From a checkpoint of a small autoregressive pixel model.
Model: 15.4M parameters, 16-pixel images, arch transformer_decoder, width 384, layers 8, norm layernorm.
Rows from block 2 of a small autoregressive pixel model, named by matrix and row number. Rows with one number belong to one neuron. Each number is 500 + 40 x the weight over its row's rms, rounded and kept within 0 to 999. All counts start at 0. Numbers have three digits each.
After each neuron's rows are labels from the 100 images, of 14976, where the neuron reaches its largest size: "responds to" is what is common among them. Only what is clearly more common there than usual is listed. The data: short English words printed on busy colour backdrops. In brackets: how many of the 100.
# gate: MLP gate (model.blocks.2.mlp.gate.weight, 1152x384), inputs 192-287
# fc1: MLP up (model.blocks.2.mlp.fc1.weight, 1152x384), inputs 192-287
# fc2: MLP down (model.blocks.2.mlp.fc2.weight, 384x1152, transposed), outputs 192-287

gate.104:401530428481518560484454509485459554529520537507508492503408512426504533455483429478476487462530416525511527490542514468538562518481502551499517479498490471490529480517486465499439451501472461464509433519487568414512532456498519534487482557582553499525442504553525538431430513511405505556
fc1.104:517509451478493500497538493456459505420476507490519524469454481437489476461505442520520498537493491525528520460545521507511497500538560488500554521507535478446510431538441486483462472520435431489472459563480563410445530450503529492512500594587495535505452537571511598482465493463461481549
fc2.104:472429523463492472502482483506497532515460553538503528553492496496551464520441422520485526479495481541491443481510444512572501485487447475568491485548515582543515443530455491520477626556503445484497420491447464510471505565520479488567423471502574594505547431459520430487422491507532523532
responds to: yellow ink (36)

gate.244:524520505523507530448539475476464533465475504462486520473466538502473547425455413492521527389511429522547456477475522459476522546520500477556568454525492467533476536539481475446561447518505515521502548505478497532463465474564555587545511517457544439532534488482485556443456534523425478465
fc1.244:535554495601497495453525462507439426547531513516494595442543493448521516503539543498520510422582505583434499542498452496441527512460478476431474543485477530497539516549548516470497544504464482510534511500384568476472541592471464394455505493503553510467527483531575477514472548530462511524
fc2.244:498539517507572450478464578479476532542453502502567481434516525497545499555496482423457518554507492529497517480447451531457572482500424467440497411516529496455541533545548436477478531501468556490491494575510508560472507516593504517498448547522500539477503431412526468489534483541546452481
responds to: orange ink (53); yellow ink (40)

gate.417:555467539441495522498510457493537474574518479487432561586499493518486462569498492495608480516488494458458465442521543526449518526517439406577512503478478560536578438426521521502450510442464496535519499521570450421499491537422448506471488474475514514536525448545487464512522496481458434544
fc1.417:525483438431507483437514576456480497498447510536532526488533500479462478498543527505482592471415527588553514502564491484519510474562514508553528450485584478531498475569469559414539465512569523541464512574495529486407506459440500526551585525485484454470386517514434502546554500553531497493
fc2.417:529516571487518586531550507534383550451510543484557580452497497446522508520486534509511479482416470435455504458545531484444482502454544448521534478569500530504488498470528514477479454487484466621461540526590495488438457494461472552450469522490459510485518540468512444522502562466494523500
responds to: teal ink (35)

gate.308:538488498493576479475516509548503574524529526477488491601469471519485535485598476539469489489473523482522490467498599478547537497496557551521482543513491461499510468520491493522492502511528524537490432511465496531486514467526524456453485495542471480534538479554424481453455498502544519473
fc1.308:504494486467492457543493619539524527502479571479510556544491495483553575508564453514505510473563573555466509447479474494479474493473541548511486512454534551476524438484527538496463515489543504451450517517472515557507497436561514448420513531550504502477450468491415484461429466503509525437
fc2.308:478495542559497563461495430499534536438507461509511503454488491462508545486473506546513487514477465463513419438466479382537498563538422471515456474513529491522467497500469450546554496483493595479523516495568508518437520463480473522467504474483530533497510516546430494487480479494513479531
responds to: red ink (67)

gate.503:472486448500488547493515462496498459449478564519548549516529565569512484451488546549496418498434521565501489528508462528530496515485494495493519458497550401489530522511432467479490503460479474489436506442519465492472522535498523468484492524485475515487512509453544585514504450541447505473
fc1.503:461468512515472529510515418502570534481502453506497552470553545530482513505490521546535410538508472522532479501475477495520513483504503451442544461463534517498521591519437422477463480525506509535485475428505539457505558490547491403459568538553514527430440478479538582460493450528507520494
fc2.503:478503414492473477518501521590474491523505469380564447487523470520523535528431495524517511511544526382483576443562537454487507496535499466554524440465464538584497496534500609546482518516538478538404492466477497527476512442608531509534481538547486474561467549468479471530535482470527533507
responds to: bold (74); orange ink (48)

gate.173:467481518453482497435477471496531518533543492459494450568572568525511482487534509540526495459491535526512472514491535540533487434525497454504485508535441437511505505413392605441465572446471618470470477558529438403398479454411549482441423542490470529558471515513513456497548531456512501487
fc1.173:449549505503460540532492463522468478497556502538506508552452512450438506464549480544446550539547477445524446458503515422483531464499522504432543455574517481544510477494431471532470560499416512441533508507526575545479443492510542469496448522477482546501489492430493494506508572424510487525
fc2.173:423469435485507492466506602423478470492393500503484470569446480473487489432497484456544506539475489484510481509532483404463433460511551451500506553577511497579520487489436457461503508494518488437499468543507581546508509508551514567464410479519419588545511465486517525449437534511562583521
responds to: bold (87); green ink (70); teal ink (28)

gate.659:410498537506541502504522471447491469435570492531474515492513514487440509435438435501543525516463540565448544532462494470515491500494516484529491464457477568559438474549544523535480560537465484485514505586494540433535473489487509441429511439514502426523489482382489511554504524529501438531
fc1.659:473512458520517567522432555407516521504462510514498467461530498472519493471462636474495591477486513464502425493555487570473419492464489488518470504498510552541493521546504540492519453481496457506480438554460485471496368473578474506494525472398581441582573503519419442512485514502518440449
fc2.659:549505484491500539487555505495440488554485596452433511552469464527529495453541507403505566441590499490502465478522510416505514485480489516436504564536516545425445527425437456502404449474494496494502541521471565449548448494500528534458556563515514495524522440562555487478529473565507452495
responds to: orange ink (26)

gate.87:492447470556485460472453480565457465442508491488520512486518495494476490503509489500483517573454465482493504545515571529552463554503476449576504541479545565554457503539508494463437419479536555490533494553526546531479503505515473508494522464460504513529484453526462509535436449580451480544
fc1.87:514514529513523512467479495426576511508513507505468493533571482499541420496567535554492496503509498490489460505432537561490534454496485470496460469460488579519507460516487513477462486494489544481498485523485442467496407522481416510544466498525429495546556390452504506468476546542456529499
fc2.87:573523539489525502508521532492516516576546499509474649523547521499500543441513556447497483444524504493461487529517419433437474520508391473461462512499495488411519519502571471472551447502442512602512504501530516503487552583476493468551611493545475524504480518481553530507518515466549470490
responds to: orange ink (64); yellow ink (26)

gate.37:488427518497526487506498466479448473548490535536552490507495502477544514505553492510521433451509480461448454512557432554526501498439462425499552517535555494504472564478468515477517499469504527492492521409481472474517516482477551537537611528501544535507542470494457471397484430521518579464
fc1.37:481520503535519534519472466465459463579545440543508425529469473483527480494536494520490549506516483469429497554536464482557451497512452401480463431514540467552510494512532507526503506562456524450505470517530520519461487515459450467538533516535478537488508492454513538444469496491426488439
fc2.37:456495468522491453471477495462538483493490508544533474475552510524468630453494469471546514519533474522492478485501488486491487490499479489520494457523435467496486450507505431502529491557581573493467537517493499552476472483504486547568539495532506500531565454464544471506538559583494514563
responds to: orange ink (29); green ink (26)

gate.713:572451443506523486499525546515457457418453427476526459568562500543523532512522552481452497503410486553470569440484416542547502457465518477504518522456485448519476465505500443487497546500508499442486488439562467550511528454535518510415497476519495530501472502522570484462590502509554449485
fc1.713:577524512512503527496506529514511496552452512578520440457524470475507440535572550478497479522497430493526461530405507522515563542438525576532459582509453587434534472542547512540422529462569453441536456500523479575495503451493512506515540508521454533412482573436450409439482528560490530510
fc2.713:457391494523521576527504528539414528520508444494494476518435489487516462485497444555461535497516481460522539527446495480484494503487463477478504511413445517464410526506436525433470366445506465462490447472508515534461564546518421516542468482555548413514540505504589533479554480533487504506
responds to: green ink (29)

gate.138:524481539505521527543469538553476523517480543481567517492514555525496508588448493530461543488391531527468497537450461489504501509457513462498492478474507501498538479500527442490469424485456558497522505585471578564517528433526569534459545450430428552463448480489501581491546537520466546501
fc1.138:464527521491425565507535475428544566520541548476482418541563541471515501452520591484547515558494518482555467496506530508527532471485512474521453573490513486487509517468453393550440554519513615437521461586506520496553481522487470472475485442553459459584519430478497609489467483493464474445
fc2.138:460537485525541487485470522435505508530472509559519470495457429437482525556539462513508493531552522517513476474548503466506537385456571491527438519496516551527543517473558509561512559483502538504557503494496461473487456432500481509489510414513514492529486509467517485528461502439423484515
responds to: red ink (49)

gate.109:431485453473502495505524461537479549445497537472468484514469489435450441511453525574515511479554467503435548544524466513478514574551491563540499524510484488484474467518479575483498551477592491416484551436407488545418497574484560477439457568527520496583419559530573505562490497495513517484
fc1.109:460524535550531588406451567473463532507507546473549517467503578602477499482531531486485554544453469482535502495466483538496498478515550490462457548506505465477565542438514526516567476511531524502425460458532433552553510477583505526465502479476499519524423508548488490503472496534529388556
fc2.109:484498494457516492544424528474516493490459519496505516497525485507474504529582449479571445519539464486494473499501454458518448524547446486520401451517456454529535497517545507586529503525487454432447490502512487499494466441568461470526486514455491525495550442427414570462498503474455466517
responds to: bold (72); yellow ink (57)

gate.69:547486536458511539557514463467528462450486435494551484507534540412555509523542500475550620533489484562433504531458489502442505507491474470458442414490470474475542434447467496511442455471510506535442496504533504477576436489518538475503455513565462591483554462459423493471536537489483446580
fc1.69:522488489464524469524481557480553483459473521538493542473498481447504549510494474504510508458517511448497490471523492478527406551497477429387479475496550556531510470447517541465495408521506431526569480511509439538610560538476539593461504483524530537458514559550451504458541520492546481497
fc2.69:522503527550531445503481447532500480549496460535495587490494555500519462490518520504573519484484495534470493547509483564446472506501506449441481392512467539502521452531480493446454453493519518515514551543537556433470451472536527521509502498460520513529466516498543484508522548515510381501
responds to: teal ink (34)

gate.36:503530456518489588492530521560442457496415550536502528538517437558508507518467528530508462519505576446491447542451443453482519455509490511554497506504454458453458579544568571477492461436538481463483502528552481475538524504529462513511532523503430489535480422516548548481509486526449449527
fc1.36:453516527487449449483504494478509568539488571436473395490463536452501467559506483415443525477527511473469483452557528459556503562422473614502539496554547575523443470547490540493473545492476557491505479481513489546498481462459549502509472488526510487417536501505454510556494442498527494490
fc2.36:443486559443503450452457509484523522490507521482573510512502537542494544496505629504492527533533533512522473512511520454503526577518485525541504454558520523493449468519479477411485570462470509569445457565458548463470513487469473495469532486471586474484482475540551511482456529564450544497
responds to: pink ink (52)

gate.120:551559461457607513572527493566498498510559412530564505500518447567486528573533447517529480546432578542513550484508542511532456491481541455507451461523439499533508470471557528487507418526535472509462449517598508511526609453454544490476437523482441440588488511501499518546536499461439514484
fc1.120:486515511482503627479441502464375520449492482506506491418472461493463534504497469546548514476491469537511420511496508460496482530510526435476514475487422424451473481511520444583463489560440425515545589510459483508528512522510460482490521438525535492460581424452501511509508466494616557549
fc2.120:416397545509531496529478482575550503463498398470540416505527527520531562489490527550475548463576520537472496450589529450438406536548526466538488502474491541567393536514437516489438522477556462579565553511522525482519502516498547507566465467507566514475511440581474489545517528535553533626
responds to: green ink (60)

gate.441:534508554474506485497492552479503582474523482526525459535574519525481475525483511475535526503513475474475483516530481509527489532532571472483538469541523583495519432510485454486487498533508455479506489547510487480458556486506587521452520537513484496432490473509458479535570406484463478509
fc1.441:510518470574538456576555549524553456450466503512488528520511455510434540456537543540419518435502478484453447466480573456514493524488525508478542490532544516477525479509468572523515465504502434491481550512520466557596543513456438476566433514500461478506474563407509521470554560496401605497
fc2.441:530516507539477526506517504509545458527492534561555505571510492486450495483466464447517509433498523539493572533444509507447517475524531471507467539447514448508487517483506544530501463458482506456487491528479475618462483557524541465548453500535499533487523439436409491559477517470507482471
responds to: teal ink (26)

gate.548:578561513603413497532494477466441531529533499506530505516479561495492486486461494602518503427442508410559492562514534560459562466465453526506500430501548469497486460500492493508555521577484464547491492476503469538508534474491488504478471482503516525531495491452501510496590431539627504462
fc1.548:555514506451582462475516556541527441476547518449491454571522507533458551514502514427490480497508510539535496490519478460524444516527495378499471494508492521558433526539524453502437488455522598538504489445555511475541503506533442570512475515505485461488472463603536473588450545484440520521
fc2.548:546460490514464517468512507562439506554477568536538500518528504552469539549526494542511517462488487519454500559524499473504505459472518503543497428461425428483473462499519447498548468495502496571461499509507463472489479499470467398470536508499538482513502434468463437504527507495479528508
responds to: orange ink (31); yellow ink (25)

gate.429:503567489479524470527465580520494571468445431506477551475421466444566455511473453446497461496457472511478420500573533468507468549504524540521477524476479541508459548507447528522510492535488427540573487488525481453514566536542503460523518485547427432477522466515447527540507489536539462509
fc1.429:524561547485502539451506492482484491502527470497485534487475446502478578521547430502490568543493499489522536547471493485510555480514441468480479452511510509531448564565536455487485503521471500566481465582427480549590539446490498478452494434515424536544490532460454515468565463471550475463
fc2.429:554562474512477479490492512469563416572474540498429468461488516481539531440544412441537469407474501545451465479415490555508514521459526471536522464484474459497440486500530496507530516552445564486405526468484501529433459551495486511444484447490486514498453456553461509485435523558541449488
responds to: pink ink (49)

gate.365:470547531529515518426454491515444514510505453544534476562504467517509465523459581558525464503487493477577554518479511532499573543499454455509421544541462477522530563522537467490487545502467534539599446588407481458505547485499416495555521496471523571448472469522496441493487535536535499485
fc1.365:566545466506542477447483515443548443537471536563496543472545520457540540469527516531551471524553532502495468533496470503530582505539517472521506490452518514459556469438491502491509541502470466513492526498506450499500467534529526471485547541449531612565444483527533525503514571472522465414
fc2.365:554542509498535524485501546508452505498510488485479533526530446435506482477546478515561439477512548466506440512545554448455511492507481496492445478538465456477568485464575516499421549458435513500509515518497405536450472466552458507542534482494534544544397490453473504501547509519504527529
responds to: red ink (35)

gate.97:536544458484579591548520502441457533510519478482483443567504467523513493532512568485469546538460507405469474513483487517535524520487495430467502488463527465506445489476461551448457487488493502488475445519496477465538462512467467486461576507529562460435507459512512468456536425541478454527
fc1.97:493539510512497503583496528495468516487564490568515536489478446535484510498518516491457459552507475517524496484541516511570530418483441446523486488431516469463527495457572569522456474509431478523489512525512547501513495451524522490433525496502553494436517517462511528508572473546468510585
fc2.97:513474557522488473459559466491513554532544533560437525538523558458515441483443441531484570476466485461513510526444466475566493543477526460552517495456454488523554478488537568493513526547372495530519460448495529461459462469550545530501567484487501437488484418525560492458547550585566494506
responds to: bold (82); black ink (47); brown ink (45)

gate.717:560398435577481504496451579397435457505494532540521496495523497534461518523455507518529491512512518547462469519528466566520429451451513487547515554490552431496534457506495547472543474508447431547512539577625528433589488568483481472515484550478490478458462441563464433498524469491490487415
fc1.717:541486516465541540482492453513510492484504566526527467482510544504439477501481516547499418460442510526517487504440455494525544543497491487465528494446503523526535486493495475503447465456511526512484485592492468491476495543469463480467551583499430587558562508465563535516492495472493459541
fc2.717:522513465488533477495476474472483444520494462491483566465472520500523484418491505408500522457442552507496563544598474429493537484484519473415512624476506486524420496548470510537518447520422486478508501532453496484454481504526437472504541515565458482474521470594590567523439519585483491454
responds to: bold (94); teal ink (35); red ink (27)

gate.156:523414470471503481535443523544435496514555482505522559409479509557490473485517537499495504427498508527574541456462623512461511520495565570516502486486510495466504516507565441511454455519456427540541556500508521443469555592499522555548499534446459470499533525465451544475490440502465483476
fc1.156:493483526499431521478564470485488498409501541486487440573435511492524512503443528482525524589486489459460512489534434537554476535586439436515493512513538542513449480550421502510545516520515580474517452473469448502529487437530504476490494476563479486498450489488554452531511575500504545503
fc2.156:477545457484550420494518535461540603514473413538502507470515487525524484529462397470456487542505498489509507534464533568530549433490447532542495451496427521491536533551499506461502472550492480522480491522529492486497487523487536462504486546493515507536436545512490465516495448530537502500
responds to: pink ink (32); yellow ink (28); orange ink (26)

gate.362:496491463497498534488451536489535515426448548475524520598426507529493576504484534494487457476471566565502501434521462478381567499517440503532465508518500463521494443457472494490540488485581511543500536447499471514520515492558540513466489494536468541511501579568492533443515547506475500516
fc1.362:491468460478540417514544519471468464539498492452486531441505480516535411543524473502500527518540493517529517479448490457477479567526502635459527414489487516511586482474493458510476471451475469502563486539515460446477449555452523418483497486469504523455564541435501424506469542484538470465
fc2.362:456516454420411549461532498549506521509489502464519509475506461507461493485589542491540586469447497517502554442539506527458473481442529510489488530446490473436467481482547441500495415513518580467490491573538494535468499517484477477477538478532496478509491506486378479499534567506540517521
responds to: green ink (27)

gate.614:432508447567500487472503507465476482515439575473509532536486553477479462506558534447411487546464512465433520469437533479525493569520458534490499549534531505482517473498551597545547514462479543496544435474524490513479490455517460451460521406534499474539464491476454550519523496467485504442
fc1.614:433465602462482446496520459564499571513528438540524518550430469553503448420513451518465526545468536475521522519502467511503522512499461523558452512448470496471474467500490466521519562519426444491530552517505468482514512512524547471553470519513494559526523468548607420458436453471516554500
fc2.614:513476515529493490471468558579568461457517525456497496492474504477505481398483513498446501527516442570469521470454509500521497517510560461580460532485487494478494504514497491497528521547438525560517486472517420468495513459446506500509494514415443494431576465492476558505482528491483560513
responds to: teal ink (34)

gate.223:496475545506530509423476483523546525472466496499515558531472514540511545483531441537470469537525468502525419495470533542512401570477582506502548494504508564505503421450463517517523481425573480532466479445562482483570524493510560476554451503564515438503498455483524542448488516571470564522
fc1.223:477431497468500531544472509555488478548437536547497458490472531492477542474506495466386505470437532599563498497536528531443546515526521432493466557449533523591494495533552499520471483507568557452451500465548528504511486429520458539511525475520489427553426539523572535432483544509473471532
fc2.223:450534526484455481472478503488543508495588516525495525511453555549524497525507488502442487522524567504520448528539509558521448481488542580511536438499464434534560536581491468523518491561534469449535516569557480522449454425522414498493507504521521495502489577527510526492482537465530506486
responds to: yellow ink (37)

gate.767:503495433496502500478481526522451504491526509491531454568519439536564454478474471452471485443546465473552478440456506513448531572533484479528456552472472517538543508518453484488539545461471449494473537584478566466445503439485493481496451549515559567508511508560492436557473570510501548490
fc1.767:505511504556442468497445415448446511515478487533486540476545516431557489522513520549511493533491537555477543545495394457495509454513465462461512470489493518478524487440516513527487516490540420561522480559532484430562484466535503555503448511513465505548481490588489469536452465562483556517
fc2.767:472501468520509523583511552510442547499599506486534568489495534538487449522475504507583495498591552490551480511470478532556443558524512440489492529472495564494522491449458500458479482548482512531496467519477484429486537488471537508482502515419482463522548541515494506479540523462499448530
responds to: yellow ink (28)

gate.119:556490511488484522525500474503457465446481377479548507471592496403531424529455465500475526520470542531500539562549498490516455542528516433531454461444525485494493467474525505449551493455430521472509530517527509533487428539516568537510497563501520560516440520483546473483488459538531518563
fc1.119:477581520543560423471468498548514520579496578493435467510504548517471501431529542487495516523564488527486444458422513490462515533496497508453496510482494506538522521434470490508452485504547495461479465483478532443490468485492484511476500512487508475515466550531411477464454586546496543509
fc2.119:519472594456566489472432549491539514544534521515470501527549527422498468477479459482594609552509468529477570479524512516501467541481408497515504463473461492534607511555538495534489465549537484506477510497590531432480478547538550520491440443473464529470520545563538512508532511514483522483
responds to: green ink (27)

gate.563:488510498460476494525476556520497462511523429516541524530509565432514489514470504501537496499465549521535506504451568476576430461479519444484466469488490503471563483518449478499448571519489545479533505495617527453473488537512495510478535526562478544505537516524537549514481409432459470537
fc1.563:519540482454495557508482609421517448530515475507527521494486559487474445517533514423501542435529558538496518469458604463473462497424506463447518504596475469528590481463484513513501478502450523513498483498568477511476507506460544479466523490525462568544472522521537528486499461485477461487
fc2.563:551495455521525383516491485485532538503432473535464473450499462498521518478501521505544514458477425515563470606447513508535473455503557560508473459468560510503505463481440460512496537448498497494497469488577584544497439478483490478494516444453537481479492566468518535496547522543482431488
responds to: teal ink (41); green ink (33)

gate.182:503534519542459533606525502491563489525520454518586488421409419476502499540491493505531534545513513463490568516572517563526537515532481511478526515459526542531467479504467488480463562486515461503505492438461560536491512393513458483424486505533498586522495562458468509468504474475500546525
fc1.182:488429520491500471502485482442505491485550453501491514480537555501500475408481454555463426435395493506533494499449496525551454526507586439455455507554481412489544581476517491499462427465569555491526495535577464452523512520508477534531467530470469501493582486506520492497503379515474557494
fc2.182:516453512490492467571521465475451516481583561569555480571509513477490489472447533522463499500482479513486566473486563532477576507580557573584444444546534476465544483529458517434507465569527531465501472573505489502538569511392555510460478439478549510493504616491494480512612498467525535489
responds to: green ink (33)

gate.597:480462494537407488545473505485526441554533485526479506528480497503422522417444579486505510469470441519499472476481446476500535485540424588455558471466431477541452501536527532573523476468486522517470511546456466419516526424488537566440494461512529471455506483460497545520477501497473473479
fc1.597:518523466548451499529489459490539357472446604526510395505429482551566442518521477461478419511524502434497527504464544517501559543521529459515472478541485541526532453474491507476455482555526475551518498510511539580525514510509557513516507543515512577463569493477508460516482513518497574490
fc2.597:455554569527498555512545514503417420567527526435488542551412489447523430509528541405507457522510407455510462508578497471568506598540501513486504436470526549522487456455486528455483536492504472518427469457496501472526511520636586542534511516439494497501539543492496448527446479477440548554
responds to: red ink (26)

gate.517:453506450488553461539497491512458598489547546528491528528500492522477565570528457507491492458509564493464448514562515493509578509498528454523498499517466433411506499503479488463484494504488450534512523503454545493459542523450512506489494525482509538496525444485524530507551582560474543566
fc1.517:512496498441476524400512557472536501496527492458516490507475523497535489404534458559512489486499437545544578517494466540497416481516479521448471508476513499509522562471487449522462450554551496488451486450503495571524525468484471496399530458456544490555563519432498489533502502471487488478
fc2.517:498523415563540530465528509493436506507502490523476544508477517487493511606490533497446537531540446479520488472514516411463517463445474437500486527506501449486488521480512502503457548497519496559509541475555489501560519550492441512475461500456492480514510518545508535536594519429523482503
responds to: pink ink (31)

gate.508:510555466486562488493445534493597522582431522495489470526527496462497445438476580454470486495518520479541474462461475522461477513535498459547481492500477510474515530544457522495427443504531518490467483513541548493517451433558565484567547544480483433472478504521465567438429464500515578491
fc1.508:536502475468477562493498479474509505471507548469483519416481543439489473502479387461644532517454528538501486588476459550522477495509491545513438548508432508539467449418551497462499520470513501465525530488535458411549597492538483476494402500490513538570455466480464505490481572458529502492
fc2.508:434595546498475496438497512467581519487579506508527516523506515514458495535510576535512540593471512486465559539524508490468435526540534520472527495470501499513487471494495513532541472497553459513450538434464507563494457511437459423507447475491488427469429452490518438514471516461403504507
responds to: pink ink (31)

gate.263:576465583531486487492487570485383590506559508479558468451468551521410562525532462471488442541477521492452518514515476494459468559481499503536527561493519425522585554524547504536533474499534505550509522534493556551488455486487571432530458478543438479489480454528527434529527578490498555554
fc1.263:598487514454494470470549571506400587436574475463524539484511505490546489504535504593505482478446494539486540462458519547510580488436506468503458536443501492509465490501570550519525498492571535560528519510575500476523361447511502416523564514531495410512560527490488482567525529518534474452
fc2.263:466476570507459576465476600498568500509554508518508531510475487399535551544555476424459515453532479527501448533459469506455501517513432480469509511479455514558501553525453458465485482471510472470524484561430437533496471510438542528444541498458519545526472531441561536482504542519487483552
responds to: red ink (28)

gate.135:527520527513589503534508471494507561515541466430615515486475470465495543491482474444511505492427485460468533451526474506523514528504532483564541472610444497503508555484515534510509535487523525415470496502543540436507471557436540472396414462483568491527469449417517470452487482570547510490
fc1.135:546418522554516471472495471527439474498502572499466505510529478549503501478465501564497524522551559543479487471461398503447563482485518485506502470480463439488509500551510512479542442513476555569558499525515432519510484532492452513542506477453482425546537428616490477534499540524477497501
fc2.135:493490526572503606494497459549439575450480421511465492429534529419445529491484461434471505489482447566516442539586541541560486498394433431544498474481524534477515439453534526537578480522464513481504531482511497517469531503500530449516527511536560519546540517500491425570542522485533550508
responds to: yellow ink (56); orange ink (32)

gate.562:521502544537459490534480488403500486542540551539458503464569567471538424602524470451494449537537568499465435528532455497506439540471510476518563550564518509483491468473489482496564506502539495462407487487565448486514554473512436495443481505451502549547480549453501545508519492466525453486
fc1.562:523503489539424480514492491426526502483526529545485527480464490462477468590564455455550495552471556542437453451527504486513380527556483495513553518599461512475556489498465488534512493518555568421491498492574534513482499470521446565431526536450471530564520541472519482498517503425476520493
fc2.562:531568481506415499458520501481497531555542487466458574562533523535504548520532486526529422566517464538500446513492446512519539568512501522477526481553496489424421541445500496486456464530539407425524557458421516489511509549498495451516519422511558404512537528497518451487477527449550486504
responds to: red ink (25)

gate.475:457512529505522413501472454518538492506522448481492506506508473521490495576486451500520531548442509471554530496525508510503507543483462642426488481542540514507466574477462531552483498454488520484515577524467514425460461496472466526548478459506544542537450527512525533521495459510543542501
fc1.475:496531405486461499493508470482455434547503531506477415470522491477525557430477560514514600547566527520415520475490458523561561457513517521425513530462493552471493457490501563553511481588544483468508548389551532497526488500466434478433528509541517510519548484553522448526507563482423461495
fc2.475:529410550534552456390457502460446475535560529525521484469550463493502487540516448530508477450463465493468473500480475443499545506500436539437457514532505516541550487457523486459485518493489561485477463598527472555495442514427400546568523471538519495531525520529489484501520458579487489491
responds to: red ink (72)

gate.627:500447526425478534507427530496447517490517482513521495463460527505497443493472515487443511532472573519467450470465482529549432510482511508514506493483530572537516474570507497585498501512558528525572480500528540480468525451487453446528528496527529463523485530530460461507462488508505531462
fc1.627:547528484486488498471558464535527457534545481603486498480508525505554560496510512535536501527560441446548535467460577510447534490499524544445509462488525491442567467464592460463500531486509536463416510528475517511590510531537551525475494555503457548415530509419500473486494506523472544523
fc2.627:437477410480472503511542511483510482502468528516492472556488466469504502555418544520439525444461586473455505515460494471571529492530486539520471510477469499488494437521523477530433468506547547470554480546485512494535551589523537496515497603551460518505566522501481507482513487481557539538
responds to: yellow ink (53)

gate.254:469470487473543485522492498503440466479551454526482536550517495479515518493473487482474571511460518477524511455456508553474524492465516486485542496504502454496512457492527510508441444532458462464488499538503583469494511421562530495481591544487502488423494476454492514418469473471533527461
fc1.254:491546540446488530459493479481500446504433459494484455432435504498521450525488483583488500599503494503526583561518496511527475498481478468463522514495530549499510482514560438488543527452493457509504509501503427496538481582451530411526509463514509478518492623552523556565503555510527486486
fc2.254:444549481480478438456470520469426550531497461469478506498393507519545472463501487550480455515478426490476541482428561568508553500513451496514451482509468477517509537528504444488540538589577471495478538462461476495525477418501462498480519442477442493494520528568566446528467515497416519569
responds to: yellow ink (33)

gate.22:477516546497512584551488506480466502480564458489535465431548465492469545498540429506503512477581556416559491502523473482451485500466454484443427468447534505488500553522482548525493438528503539518480476463455515501510442542494441496579417609500532523503465512473529507475509517458452507463
fc1.22:482487493500542419535578472522488508505529553527470529595515533551517491501475459518535451513497479545462500459465547483514535477556542485487489505505466492493524501553481447544449484461523493472510520521562497520436573468539571435478504493536453457546483548552496438493556528509501543477
fc2.22:467502478441498498522575480563538491520554514511496517625445524478534454531472550512502500543502489504502524466499485449453498480456499503598524476511525486498468565478504520554514437427567467505484514507448430476534493547533497455530544531494492453528525445459525492567460474465400540456
responds to: orange ink (56); yellow ink (29)

gate.167:486457459497532525496487498431575496471568491518464591518539553493497580506558532518470580476459534516505508434470458550552530509458487539429402511546498496500532454503448532495480505518506555513518512466534511560550444524510552475405495510480541484505541536501514530415428505490448582512
fc1.167:507443457478505523427474469476507492436518529489518525462567562506429524591457478498528533500455586463491495547456430485562475509508445494470465533526495464453529465500477493487464520510532474562575527468472427488527468500546472460538522481493536479503470546540468516418482497510498497465
fc2.167:519550438499486501492436516514623490542530558536517525526498523533521436481509488571504510453386552463519495518424498482481529495506482568558546520438470508481492476439513505465481515502485562504546477575530545528508501443510464520560523495471491450518545462529528535487483464475478520527
responds to: orange ink (45); yellow ink (43)